Weights of a small image classifier.
Training: 6200 steps, held-out accuracy 100%.
Data: trained on rendered made-up planets, 195000 training examples.
Rows from block 11 of a small image classifier, named by matrix and row number. Rows with one number within an expert belong to one neuron, the router's apart. Each number is 128 + 32 x the weight over its row's rms, rounded and kept within 0 to 255. All counts start at 0. Numbers have three digits each.
After each expert's rows are labels from the 100 images, of 14976, where the router gives the expert most weight on average: "strongest on" is what is common among them; "place" is the part of the image that holds the peak. Only what is clearly more common there than usual is listed. The data: rendered made-up planets. In brackets: how many of the 100, against the usual share in percent.
# router: router (model.blocks.11.mlp.router.weight, 8x160, trained with AdamW), inputs 0-159
# up: expert up (model.blocks.11.mlp.up, 8x160x160), inputs 0-159
# down: expert down (model.blocks.11.mlp.down, 8x160x160, transposed), outputs 0-159

# expert 3
router.3:116091139106125124104119139155134159111130152097068168054143156096163135080142171143136133090125147131132124113152134117124170054149178096060127136111052034148119175131101077098107133124082135203138100131100121176140059126138116089161169113122140127154150201136183099129098129156156043153104136166110120151115149104118116115116078123125102067099116101122121141179120155106160181110163141188136149105090119182131166136183187111045094147112071129146122119107119133114112115140137167
up.1:089161150095156152147124126147131120156140122181168157160147142154113124073103173150173117099111102120137116183198147121172137172082066170154127148114134114135111150131098149162078103173128157142108104029175076107143076055141125083100040120133126152107135114108103107110086145125147112126134130111130169174121165085172155084119121167116107179073100167164179112072144114125099143077180103134125150142142158141127124077078134160078133145094100139187117164121120084075098114193153107
down.1:174109144120113133149092132139095156082131137118120109100066159132147166200132100191150163112121167138094103107097070130030183057113165132137152134122115119147118151124164122116152130107165091123129142200076196168074151130156129146128155075159116092106125137142154181161130104121129113153115104145124153080120098152062200134146166114133144059148150176062138147093109139124180101164084170128136104113090061133175095126199178102154103129100124105085093086123132131164133146101124108
up.2:142124172119111102112097088087120184117119096173137100136102130096164119096090122128134125151073132185077109167187158183113147151154089133135135119160057159123146132162134135110117087145147175145129112118111161212171091158142116052137120153138116188114106094163072094107160118166161104119126095124129207095143099093099118108142152115123162111141053112081112150139204132174172121188134130091089131083108048099140140119164118157148137184159135066114112081092104182162130118114152104
down.2:148149127103127136156140222152101125161097153114123111065135132145072142056144109164200119151129140126154139123147129060113229096099131123143134118045114073190093108117137135146144155120129239070133131127129105126136109129103192132160133104117101109163160120105167122163097072118152111129122083138101102122120117160114073125136141110148128153164105137102128091125192138077097151131132128136149145124104097175114103092213150136146106200122150140145120109066168080075144132123097159
up.3:165082105074081093174108158140101171142121154178115097118084110132160129135138098114150116182101113085117081137156124140109169095115107080164152087118076161096131128120183117161109130151113117131143090118151095174140122119070097118097118135119168113146166118095135017142103095163170123172143164116061185160088113126092082140149230173132155142100134164115163132154142153158131102147147129112114147033151114175161118128135136132137138220152130085167131061137134124123130168171096142
down.3:086150167134099131119110187134122151162135103146139125104212145111110091138113164143119098059134135166079128119176159104086141151184110166131141199128112129147089104135118105122109127146141152125065138109111157160195149136131146122167153090140077116126126121151075114095140148136122102115102133086144152101171146113172134119129169108125122137186140159116137155123170107083159098097154176124131088165045034112157134083181149133093112155122201107021119133158113151123115094037180122
up.4:134141178163104094191110189134162148118151037108112136126128203169161181096173126112161167158136166143146097152121077102105121157083135120115141125129088148142116116096107140121114108124172095117141140153131125144088146133127168120079161175124134170147137134238053110147124084098137051148111121176098129093106106091131087161142142111143135117175101149135080155152123069188138090086131121062167150023124142162117106102090125126147095115119108148145093122110110121164121169082166105
down.4:165223111111170170064097061104133112124111188150127110086070073105134082093133096112167120086140052103092152127149133147154146077139150127191144125137134079080142127135097117119125142144102182117138113160128142104129122161106152143161107127111121118109144152058209141138125164127109133074162115135117165199180114102087130092105132119104130137125162087114191178127189123102120164217109100109148140220152109091108114129147124111172153171142146125110125136148154126105139118152069165
up.5:152140136171072142155129158059159087082125133090173075093150084056148147128121196170099098137142093119199125151118153158178084178081156142099145138064117144092105146101157083126091139120193126110146131115118093139101083126098177150146099165137120144168127066140148131108095065128027103162101092125147136145104106114100170116149127129083114142170109135150133078147106096180118150109114134134138136103152175154132108065074145142108123126101114145166138121158184193172191147146116148
down.5:130086132140120128150175138161116113141121105156130153125109153140079069096113124140158175131144163162112144102091098158146151116115144103141186149177154139093142114137104069149144108134122091086133137165173056124133173080166100208104157095141180084115130202099112081203123180100187125182146142155127134131112134172130084144094157125115136085087133059105175175158111173077131103144137110089161094119157108089105094095190141087160129111098122120152147076085063127151141044104144109
up.6:125188086161107147136147128144075080130122138151112083133162122141154141121139133086128114102109126152153161129126112122118125134111209137146102157121132082154142167121109117101131137108075140156145156142183168157142099116117099109084116134106102102179097136142177039100114112142134103151155115110171154142054118113133191129166098102106146187091135195098095177061148114131155158135138155150177136087196127127100113067179069147083208080150060162083126082133058119172152130105163157
down.6:107118140107111073119157125119102124155091154128190163098099116163084152103128148136135121166161162148096110098144155034159176109150083134111155134145109157140116145170151122151154118119147126091066086107088115096108139142169125127146102117119176110056180152144058173079147196094096116143123193118114115094108123133156131112077184136068086114114151055149197131162129115125154075141160109109136082103136194156144110154092138119171125083115174116115128186189170153061095092141163140
strongest on: gibbous (100 vs 25.4); cracked ice world (46 vs 14.1)
place: bottom right (35 vs 11.1)

# expert 4
router.4:037177103152106127087116141140157131134131093132148112122158091154073056184169186059124120102102085118132138153112151150131121196101117164157169187114151146110161138104155116209163130137164162078097133102150105130086111128106111132103066120137180110104156094159076115115104153091180118096173189121141133071120058115134108157161140097114139137108124156208151155075170104140123130157080130120093156109111148142160131173151128191151183123092125106149134152120079137153112105159108075
up.10:141113168118119117182100116161180147121130112062146107139131148138171176173137107127091088190123108146138121097131095133164125112159114208123109054097117147081145122068150154143166106179132109123142126129121154162170069121121147137168103089146111107158089182157111120111123197072120138134125135123125107124131138137164140093150224135078103139130179066123132092110157090171147138168131036097160086148109131156141071142103068156181094112130124105147163127061110134187175115097122073
down.10:122128122114070128111142150113074120160147105229109120129133148159118104089117142094152167077138185179078108122116113098118120100145155086100183208150080103124137156139157114099147124111128144101157167167143165104129112112140153131111109123089127102157141133090081096144071091157110142149124116114120120141159108087165065138118111083126241135136099150170125102163170143140092116105152160131093157075154183132143093098172117115073143145142159122106135050150124120038109128198180184
up.11:070073088163111186135154164126140126118112137135132166126144106139186126131140124184134189164105104099077083122159056118119127100125135088165121177132141139147119113154172168140191140050120131108193105134114120175115136111109113146108128126159125148130102160165210139070096166135070093115072094171089123100120062110111152118163087133140144157120126096149100167117159183131114101126118116040130154128192121167131074049094132143143145160108070130165084154135165170122124110129114182
down.11:237116101149136081096110093149115123154132139146124103136158107142110161135105158107089104131131211162176121123061209063171122102120095162112085091108201154153097165135096092161118147204110101133127101141123160105170079108115108135147095063164151136093100108088105072137112129139159125112183176105167090125122138152115090135126201099152168133130120130119121128110054141167108120091084171082197121144114138162156144147138169107129136080080127119099177157119118142108150131168138101
up.12:115123116115130101113139167162122176152121180130086108138159162143135166109142111141108163128084212107121135159146128086137091097145130052130105163133132117114141098140116181042167126109083193125113109170146122070126044184155100159136108133153130099191155132154098160115110090187131111174104151142149171178109137187119129134105068139150124118147082053131098105116021141137104105109140117110172121101070129079101152159174135161115138127171136096128106115096094150083144112088176164
down.12:150120120109167152118139071069129142102177124115160192089154129071141222032064111186106124132195091121115120118089095179164073128085144177135163081145096093113120155089140055213071138126160077096130143108108129127168102164094110177148126107126104199109123152173094076148095150103143112134107118129120117109107118083141094146156168116142171097107145114131120129133158140115155162126160145159105138152152099136222124126153118115094146125158095125088128153131156155107134127160114121
up.13:120199147122158106160164161130132153115102087157125117125155123107094171111101142152126100069180145194086067102140083079109144174091134117140107147081128115154138137111174073166134176154159154140052170157113157079122139116098129093131163119155143125062070118104103126098089149088181056089087199129143126149144125141121088131131122117115130142111124093113125163163143124143151076134089157160104174116107133164208154162074137150144168068154067171119068080180150134143155100149151132
down.13:144132104191079121072151070128126085078115109124095136153141129188113115116142123075131191162142093127110204137101135103106184109155111169187160141116154104100159149173110120115092150066158065135126117127110100137097098165180139160112114142147126124119155146144152126113176148106120139173148092163101096143137103130130170149080035140160133120143152102137135119130120086115182171208144118074137163145078123120118100191167095128070138073129196137072127111087186138115134202102111134
up.14:122120165089096116133133156110148017152116075118126070094141132163150109137113147151163132175183143135113148155156092106079167106050133092137148138115135131166122160038124118088180140163118173113122110122138205122083166115202151117161185085146119089123150146087146145100135089126131096122140143139160116085122113160135190096143134120111066086128114119079119101132183108082181142148167091153172173145094140194116161155135163131110067110141119105078128119115155090088128075141168142
down.14:107113113142156150134165082145121191098097065173163170164101105156122115196124133108122123151088126137139135085212164137117122141116071163119117131103057162125156133145108100131114123105163113130179128082171209092115178155139107156090121123092081140116084117117156175111113115125059094102170118085174143160174137147136136188075131193161139137137158164206114102109132116106113181063078112136106170140098107084134113095121068125090121164087092143064148130176116128136107146099152146
up.15:120117076119129098163122120110092117154134129125134101148086150055106106146031086111095124131121150121071168091155147138114105135129162144191129123123135120108121136161192115083109189130089138134101163110168164181158105135130101123169154083112150171165175086122054114067133078131205106068154138108181163110134140140145159099195174048160130128114129093178117125103105126127132129118148156144145114071151090152136163135123138153104105142157168127109150129144053178083194167121092166
down.15:119062194141142096136139199169128099159116097147133152109188127150112124107154104128153164166109065139093088152140119110092167123146097148133125180096106130166119124066087113161180076096123193142144109103071153172117099111131088174118119108141073183089105098146161122154174109183089161122129136097098122073148159138159102102118137132044111055129140107119154129081165131093160099108153086107157150127190149131136133103173138189166051189109121085107114098173147120120126124087129148
strongest on: crescent (100 vs 24.6)
place: top centre (34 vs 11.1)

# expert 5
router.5:134153079143098076157105096124121094112155126105111114183125167109156093121132091168082107068130110087199109121102114103100079155172124175136110121110141166140138127131095107158094115068176085129156074072090134123082209104097134148154119169108159088128076105156122134175180105162096211065139116144117084105116099095099106142092093161128118140105157130128185101149130188129155106100116039160076156158146127157116075081057129111166133102150160117173110109143123102139093139112113145
up.10:120154146133127155154081069145186091178156125113130079124105120054118138140120143109121069142115091119115097159111186109093117115092136153147059167063219129145076120167120121148168094151144141150176166097118182186159184120143131133078117115084103119000125109152087150098096094202152183129162178135109080124120100136125154154154135177119128147125166144127121117097158121153121090107154093135121136143095167101110094126137145091117111158115172163111148183136139126114087138122126117
down.10:080175130119056129114180111153087140147129128142090107149105131155117106199098165178117148178113156109110120090166129147121111061123174073116153117192108124109143123112140099092108103065157112152085145154090133044105120104152127093164148095193179087174130152092176087116144116100132140175132108122096113188112191119176161099112131103131091130136128171101168128080065196077113096162136207167146187144138130175141106121121099171106125120101146108142118097161146093140103097140097158
up.11:108140155105103140153080123084127091140101135084133144168141131120097171206084161146136162121093150108203109061087152111113144104182138145122132159112104088122179135127193123133146124090126119176085144186089203146189049146113138107089096173123118136110085114192135195123090097095138114113166105123097110141149097136139166133176134114098151059144101092102138109154121146066102212089122118112135097142120086154104174142121149135118121159148073123157154148124144118093099208167117160
down.11:161132032184120100110095161157118090096152166137110062124084140118161091168121105115154146089158138184107166155123149171173090085108084175090139120138114105135094123129076122147122154146181105115168142103166074155107080135102134135103170100071173119174169147114134112093146182152160121120107166088102131156075144186151089116136079135149121155126106096152154064105126121153080112169107127114091147152120151113131079130106124132092160171061152173153133073149072116191178150096137070
up.12:114101090123112225181118147051091091152124113127113122132137105149117093122140094145111164112114085200101096108123160124119164115144177157118144088157139105130170114100178112121122138158141132091139058179096141162151117149103118098114115149115111069071135166152102142112113155166140138212142165140131135157137136155142189142133087104160168127086113141124117114112099144077134074151124199123094093133136039061085150085174157139139063155159129113130195091200094113122152172124148158
down.12:135109111158190081042186161182146155142140195175105135077135146114163193095138081098122099112140148137184112145099088138159078137121042112164080153197078100166101121162118130136129125118153116166171188087150115107121148135115144129097095119124152153169153147122129108119142145119157109041081078155091112145121138151115078086168175124123085102123113104072090121106126101138125194143101110142153127133169153128164101148099123083143164101107158178143112085121122125191112073093118098
up.13:137111128147175148084097121117156118105080124177151136154129106146070139147095101139108170126098118097132131149135168132148118097108155123137125171098164158197128122080212101152127107183166137158132120169105087123129114051086189115156113097124167153130182124136101173099171123128146128059113175082163072076127152115135101105099143157049108128067126129074130111171174110172122112089194155089097066152148154131155169097123084097166113150127201129119151106140104190125076128138156092
down.13:143127121165098162127184149093091175116102127084108171105092132142201148225131147178089122136178115100118128143092091124186135156162062148167160115148130083110154123187120106116120138110088099105115092104125161124092182187128093130149137127149126049142078185072138096155092068138163190117162113150110192193167101143155125131133092133159183121130093106128116180074120116060117090171089135132136076149165149108140097094122133150131121098098079133125095158155121130148086120134127110
up.14:163170118178075131255136145175131146089120152082148151141124125137139156110113100130128098174176176152138173124101088140145111146109119128107151123127099117123133088113143087118116181119104133147081109131121110155117102131181100075125102063151146110131134109099106168038231186065112140133128089107148102125115138134099098119112134154158162153162136102114138175092133100131075140142138125079146143123096141196156082059124203143156156149115133133070125090162105114098074129157148136
down.14:147137089143132144090132119072171112130125110181097166152149147139151135094145117136142094080099156105189113116104160128124060139155120147112058161114093122103110175125107161184088144101145132132170102080139104144125182096139097137112160083162130117144126086162174091092177119187139159173068159119085137146089100132126111026186135122054121142044176138094144106196148090143168103125133136098156112087144149153153132126169082128127120104201143161136171151171109138090139106115152069
up.15:149138061112099131098082123166116161142144143115181142165087115169103130147090104106113157125161098131163159166105163075175146121123164182147116162140104101092104137123212127158131118128187121128088197222121115052065139094065159099114151122122178149188098163053089096068151101123054109103127178126124145113118111168079102185128152105121171127139123138125106105134161118074097111139053105136089121150112146153075133116150138119081143125131120146155147128180155156106153130134152142
down.15:109125147140102128081133101101160108068150099079076146156111192169142110158190156132141095153135126114143141130179123099111126123115107078139065189127126135143145120157068080135092107144089135056122094091119085169176095130197085055089086154153157075111125087135132169141127160145193166143092149117158162191145126095227078097168132145161081163126133134115095199089124119120140159166167172129134117109145134135189115121144092126141092179122149086097127144131155160156118130134127121
strongest on: full (100 vs 25.3); cratered rock (43 vs 14.1); ocean world (33 vs 14.4)
place: bottom centre (29 vs 11.1)

# expert 0
router.0:029123139113166130075077143106127145142113116128133112093101065170067107155169123102142104161099124142173092189146107156216083155121091107123147116175130118073096136096148177122130117146159173088069130116177112146182138128151147144067066129146123165108160074105135145112123095082159131182166120078109169098146104138148123142165158068064163122112135148124119107076139101139082149057107115126129106155195162087163137144085169123165113162112137148127162157119127143132137172164124082
up.1:098170104109146144126170155144131088141115097127113054141175127111083091145077133144120136060117148048145176083106150160158088181166079127073135149142156078139118141105127158116213139118100100159132151091132179173133144113139164137192122143147191114109116095137132177167118091143094086148116138164034183197146150121128109171159119110108161119117105120137119113162128050133172145087121122152060099159130100151164125128138149105087133073137141118127136155133114070079171180133108159
down.1:176120133157096066174084084135163154125169111139152150151060161139192119154171107137140145186113128196070119120096087121110129100082118125158128137102108132123113152164150139124142084171165096117151133099113046139073163127110038080093162083089053148189147132158133098149168156099117137106099189165147132052089125125138156111102127111145090095160138104169144104119133124131098162160139142162169104162136107131159080126130138192136113137096149126121139097148123195168147087123125057
up.2:144124131164131097105187109145115146130152140165116162129109119104160135086159128126102133147082153107154170084089112089135154090153086110093138135137073167119116102139150126128099198117155141087122086129098116103125100148151119034141142138162052094144116108122164135096078178160074109116221130103169145168100118114162152084135120160168146181082125162117141143153107103104098194084112102114109121118140102134130144086147141135255144093130107177099154142127082068178159139103180137
down.2:092172087149159138119115134126150105088116155139116112101103055163105193128134165095178146119117180140106155150149134123074088227104175158143083106124169116174111143121159195155138058092081090119166161184168124081143133138125204117112190089120161119107109143160095123163176105113160123175045112096101086081152112149147101138111122069149115115117113093121129093137152190115139115193114159135166156125141087137087119092111117100056098141122145098164126149113139168126151114129114162
up.3:099140187151125085134112170103061099151142187109087119124128119085095139153107125084177091156203122134117100101160107112089167108171155162093164154128150058074108180130120116120138139102125190143175094157169154143148117123148115174133154107120168159139118139047148090146137158139138152096104108114154116129124139119167136056105103079153112129131131192174140161008128108080157134129168152080158108129129107095175118091158167155101130177091110155071110118104077157098129159122155168
down.3:121103120116115158136091154112186167114098097125168127112125094166135124166085128155140165160091101140045137132162121071144169134136055075190107152127136129161161095093086107119189132105149119171169103127112186180164092198089171115072127107095117162126141125139130110091180097095107121132122119160133140134105131137150125133125160126170113113153151066052112130141163105134136143151087174179100202141067137175113108117165067151184145093133114068185158169089140152101127096079143157
up.4:129135119135201146137163114112121140079110117139082076131126177179119127101105070131170090115150119159146157160135144143059167048144116127126135086130091123105175133104118074141137106097115134140127082189109107078099076131042174213115142114127130079132116163147137163114121150131129101117101146123158125063117128127141106121151129157137174115153081211161145105078105115171143158103128130098133163118227156127090154169100064136111102150126096143093165212103137119164101136174112152
down.4:115127075176075039139086140101143125158117165081126147107091097255154097165117128092079136144101161104107121123094096112177114166131120195134142193120127125079063099104101118152078120104163126147163135068128150156076136138159105092163145144159174156126116074148110099153123116125205170086156134116085118144146153127108153090161079154134154158108120143144080108149167122129198200121114115112125126128115131087123100117129143083135121153099124149195118135173073122123168155115145119
up.5:083157114101098127108184089139124125173079135162090166087187158107135160162177139177100089127123108112166105085170137132074122105097073111100115164131174139116136100127102084139146162144194128122122141052138093093110065132112119152169145119177117216158130116119094144134132101169141118095178161122127165107121076130157150132171114101139149207150132110136091159155119168122130072163090146131069153115094145155151149037120151105124137052116110136138132102172126135078080130090198107
down.5:134177122116096096160083142096188149131153085104123129112110124090097144079082070207136120108158175135108136155088156128103101095149156123191205154143115102076119097101161176143055186128105090175125112166088135123124174137147104144136184076157128100065148150174189087128186107076098097142102117141114087143120140120145136138100138200122145100075093167167163161119093145178118120183156123150091155134116087115117140166150122148141110141076139121097107184133114141137101072097078135
up.6:194128103091142102164146183083106092104170102125132147134064119116138136123076068158153150108132075076125085062120120105110090092079120110120131209163107109158108166120133171102123137136174124095148128133089174091142132098133161103115154131118157155141134136172106152094180161122076062224191145136178095142114140127130148130113166090136130131072136183085135128190140063099097127147076084159144160116148137109140075106085186127130206105150136098138163128159140139108147145105109159
down.6:094150154156132103076062083203129137125157178136058124132159105091225105148197138158111126121122142143109146161180146105155154124101156144142134103116118155130144060125151117165181145111089135077081150118205082170169101130102113119141121108135092113082112095171131106131095120112144176071108078148107124096131104148151120110148057196165155160212092066153123117119139145157149136127165188120115076149065102095125125135123050126160121158123128114123122173107135138124162111134132126
strongest on: crescent (100 vs 24.6)
place: bottom centre (29 vs 11.1)

# expert 7
router.7:143144186144180140078144144150121114089142109155093191153147095143066134129056169119196190161121134144089140138164140160146185185089126152114106155143104148083149165130127157138123095136161124124142129148125181150126133162154163141112147094084127126119159135109090132122129153076093123134118108132122149166111135186112107107122148103165106172176096049107123151172151066093115133171113150074143087072147098170088141173195051126146120152129136067010145129108097126140126106099137101
up.1:112150099128106076137027125149118157128125199162154117151088122085108159134193131154111149160107135090106113127131145123113191121165146135113089081114113160118147162159137074099148068167180071160165121129171130213129139131118185160114118083135090086108130145090137106154159110139105111081150121109110177159111199125172128096160089139082162181160145133099113136159127069140089093121193130100097098090103076111139151133102177194143081178140138122074121147103130115152141112067155145
down.1:134122148109122178186192185092127076124119054138141129089210114142156130154060124104134126097160172158185103109172129120163114115122065121121161188146155062103072105112132141132135170098113177097146157102071142100133114123137101126125116131109166196170106082134119128097145114102157128140124153124132104070087088129124101091099152079155108103161122114139109099073166138099183137193072132175200118134193132181111100129163092085122123135107163135179089082116105124122138155139102157
up.2:126075134189087132149094129133154147117101130188130127106086112075069112105153122199092150126112135095109137114111117109143177120149165127145028111106051115078149146222137107172163190128078105162102139142104141158151149180117118147110126165169171159091137134128192114115093134154165073145139096150093134105129133119126122125082108109133150092130085133209061130131129145146120167174116132057050099149140115120180135169174087147102155081113128087112136113124148151161111120125111164
down.2:155164083088138087077196172160109159133114106108142146083168140138205192156141186071126091124131117158122131149113111091117131163097069125119171098134155099205158162043127124102121122159147134170141146062145150130156095109118133095127086121166068059167128149152124098123149147142098144125128129105104148118045097128083083131187146119121108126184129110084130107156166101097102161134126171194161113140143145116099102122176202097133125151127164147170103140154085134108070082127110119
up.3:131134098089123095142129126116144164122096123122073092152095123152112134144143149136111138156131141126183150135182145129173103118094146149094144136177198120154154177068104141145175143117131100110179158152170116113064106159155096086103109150169115202102128139128081060113168087153082110165129107110120123163166108122157057146172120120116072092104108163170162159114117130230147098135105190121133151152121058087143137194158081118124142170066147146138087149151074076100122110163140067
down.3:137148126100101119123107103114145098121159139148163141084134122132136148089109127157113142127133132101160128103082084116183149109105065124098121067180081161135147036151187138181062090093154206145091126067159143123207132105113146130197138099141133143119153116179079157121103190060107139134131090102135092123097149121139193119171184119107161156145073181070101121146121092128126142135131097135173093082150192131128121094085136138117148081125079105140146154158149204153127163129125142
up.4:131168109151113175140105152116059212126121113190165139082133148151098174091110096082157118111116091065148110144153118108182142106156104091148118086104083156168120109125133110197120141070127115116089125136118118121146111144115116154123109151127140095162082135120126106089164150145114141117157080151110159127100202138150126125116072083195136151115130108198104114132118054166131143150114102142100077065181101175109167146176140120145214094116143123154181107154068145079162077184159103
down.4:116075109132142089108106028148101139135115115148043191191127131125100159143122138172118126198112148161121199114121083158146121188083115132152133142120168134098113105104145140129187119088123124156164103105152172151114125133136140099143129109138143171096146137174138135117155132118160109126166116112087046151123126105158142150102154127091168138216075181098150214131124156096137159100073193113106122123135156095060105087156130125122126110122146090062063106053124137124123151115126145
up.5:188129173099102098069087136151166094169134202126111083121115174130139166146137125140190111161123118141140130111112116141191105221098132105137134143144119118186143132130102125092107075141122101140143144107100086164101104100117125149115108063154140123065140111125093070122103176121134083164188164086097149170123079080120156162105091091113125142156109167119175159077166144173166118175152098055172097088185114129051152129149090111144145093110048114140128149119165177137142130131125144
down.5:079189117096145126147177119105090161121132058133116163129119093117137116166135142094090123107157168099170121157127118095094180038181121123086062068139126165112149119131183099162157154190154129069114085152132101063140196129141128130141143175144104151166107194165147152116173039136162136105119070156138096098167153138115120081172167168159092152113122109113150127161099100095115081138154161228128158140090130086138116126135143119144100129105143099089121118118122109113087110080129135
up.6:146174074070185125090091100149164151153112102121145138155131072178100128130162110133132120219149139164085126126135102123136158141136150125178116121120070122135166115136156143106218095138124130066162127167149077124090138176100058173100147097153151131092175196064153082134106097167077117139084174127135085156190128141125118114113155109141166055145113089088072103137189145089124148143096092151114096094128163086158123132132130134153122193132091096156103120121170079131146158147144126
down.6:103120184125085130182169173139105126092109091100139152089102149099151099165093176130095145076064144115103107130143147106069115149134073095108090138126220150128149139119084140120087124119127156164100088138113169155135125098143138128154113129117093099128099105210118152122124138072126096069138086104117128111125139136147227150150128121179077125119140170131124201178086089165120155087154218120102104115127111131129131155118174104128132066146178162136168100138095147173150158090208143
strongest on: half lit (100 vs 24.8); cracked ice world (32 vs 14.1)
place: bottom left (29 vs 11.1)

# expert 2
router.2:125105150092159152118138127153135171164115191141131103098188147144140145120160103104110108127119145141133129197128135149138085071121149094165128118133194080107126133146126047090126154169054115173114176149171102117130095150104065141129165198162125162133119130092193150092113177168154080147157149116150136086169139110129206073113152117179144079119177157182083159101113192164119122125147144109156113157130139113133143056083144134085120142149138181130117168189144135052137164134156146
up.1:144129101105053094144168194096158189111138099118099142103136198131182104150124150094152136125125138112172073202111145129148097147072152120159124165101106109125100115092183190164094153141090163114124103136114104181113109106124062119131098169087132134133050080108103106147109152089119163127158106104160118132145131155106125139119116111114165142130113119165176143182118054188079147087094108124095177116148122197156141080066136118096167100182125149184077110150151180114143140135075135
down.1:122113153206172118107083119143093114112134152086102117129112087164128164124171177151175131123175136152077128099106104132104136084120130188125125122173123171169103136121108034123181098119177115132129128157149087113143138129118132118085151121197086092090178182142079158172128117209108146122065210154102140159108120122133101127168133171094119125090135133127122088128075198072174095136124146110125118136099121079073133100191147101144141131133116092067103180131105118140171140068166141
up.2:125137142171145074126111158131131128143041135185116150105147127145145028139107131107131104109153132162164142085133134155161121147127150093125120111114135111087110215108121084112114093139177148118097187151123038160114162118123129117119123117195145127160118075108117118144140165113255160119125194144148156119120129119077128114111099103103112124110082136172065146197148117151130133196127049136112134145113112111077087140104167107120123127148083099170158152069111108171145127168127106
down.2:101136159096153153124097096095075117090161125060118112131133185135089195149157113211122133153143160096097129113083122077088123073098088170132076159133118133193135092172113147189152154085074086177148097111160131135147114147109136096129125139140089121162106141140104166162151081082044099122144127116063088159154130114164172096155161161136142140149148157126184126076088133145144096096170194143169138119119096116126186102154117125143137122117163179073134158148159147105078112066158145
up.3:121115116134159143087129124124111133207184221137065106166139092082113122126124096110140126103122145122122094134130126146134102102120182119117123101152135128147097102139175063118145158154125116163162146103102099145135089114149136099175180088116169187124155142164149168154078153156159076160148163097151096142111157099096183085096164101139164116171128106128112144125059168041173108144184103135139086141145137095156154116069104119007180138084124133143146108120043123132135129112123156
down.3:116092131094094115173162115185185122092120101118125146064114135150194107113154139090125131100157159144115126137165116072149140114126115122157130120125193103123164151158130146166087072079131099046106159204129174103134123153106112141114142148109060064149140132114117107074141128125113119142116091126146132137184147128193110111165132139089130074068134129142139144109162129230109144113102141143156122166130133159129107097167169181138041083134106119054159152110234160117138132136142143
up.4:172126091122081192094164081134136135146106110142066098110166106159106131138095202117178116106091132145142143122131138109093101149159067105110198152112161147121123129150136104134157131156116161080142065163223142198084129171163185107085145119139145136084109057099127123145127188128173088130111122130124094089171104185116146108119099196100131108166091180146126127098105169165124130096087122127106134109128125124084080161132058125109089141150138098127104118101161139104154094217130172
down.4:112118194118192083112110141099115125155158101147134099114100130128144117093146051162089118176158094137096095079156060133126184115097160193116094146172121147117133131131097152123124120089099098183114168149074124083158116133078126153176104124127118135186124197148067143142115116102107129070133151128142172170123142094177136157116166103183062126137165091144153138084091110114122107172173137144128086137178149122136130109105164135148152096160115170106080129209114138181109174031139108
up.5:098115110150130116182087096086117098139130055131160109175133110156153104108140109169141121152179084105132100111153136124134153161242140079151103151124102120209183094150129109118097099105175110130118159089142112144138121128113108144086132213102131144131100079144134134148109091147100115146152124112133099116096105104185159138112167113088141104099150165126098111119115221166149141006058101160114106176144157165102138092156181150116161154152125155178153151135111065099107141115107130
down.5:170112121093116127057125132214126176146155166167138103109117127154091102117094125148131110106106076147147157138088166203137164095071114172100114095146172150115113154094162124144129135163107140165076081135102134110167115128099175087195142099154102058134156112110112085135089098096120138148094195118092129094122194137104140117129146165176104142122097159166164139152073128061095122153201087137082143118145065069142164140082103146169159093080153142119149086122147154145174089162141133
up.6:100124120148082165106155144167154126093120145140073098084117183170210099120054171140181098114151100094146111109131150129099062103179155148070191152105115077124146092138082129135121117170113089106134095138189176087078143143054116112181147174131181111133147156135087145118093142131167122126130125177113116118146135102049132164074148160162113111073127145162097115128184109146071154120110111120162115190105141168114094142088096122143129136134118140205101160077132119097117161116176131
down.6:195122115079112120088118104053114086152127119120139131161156090112117131106199115086077114150098152148166105164127100213139129150086158097166126131137141167102094144124119100085105136060152142158108147100141056164152140136227124060108140119095070158151113142108154125138138155152108124107102182062128133150150151135188118125173115135117106137171124116111128151126094134105171125153166093137147101077136152089130201115124138112109119130163146160029145102171177116159183126177072115
strongest on: gibbous (100 vs 25.4); cratered rock (40 vs 14.1)
place: top left (29 vs 11.1)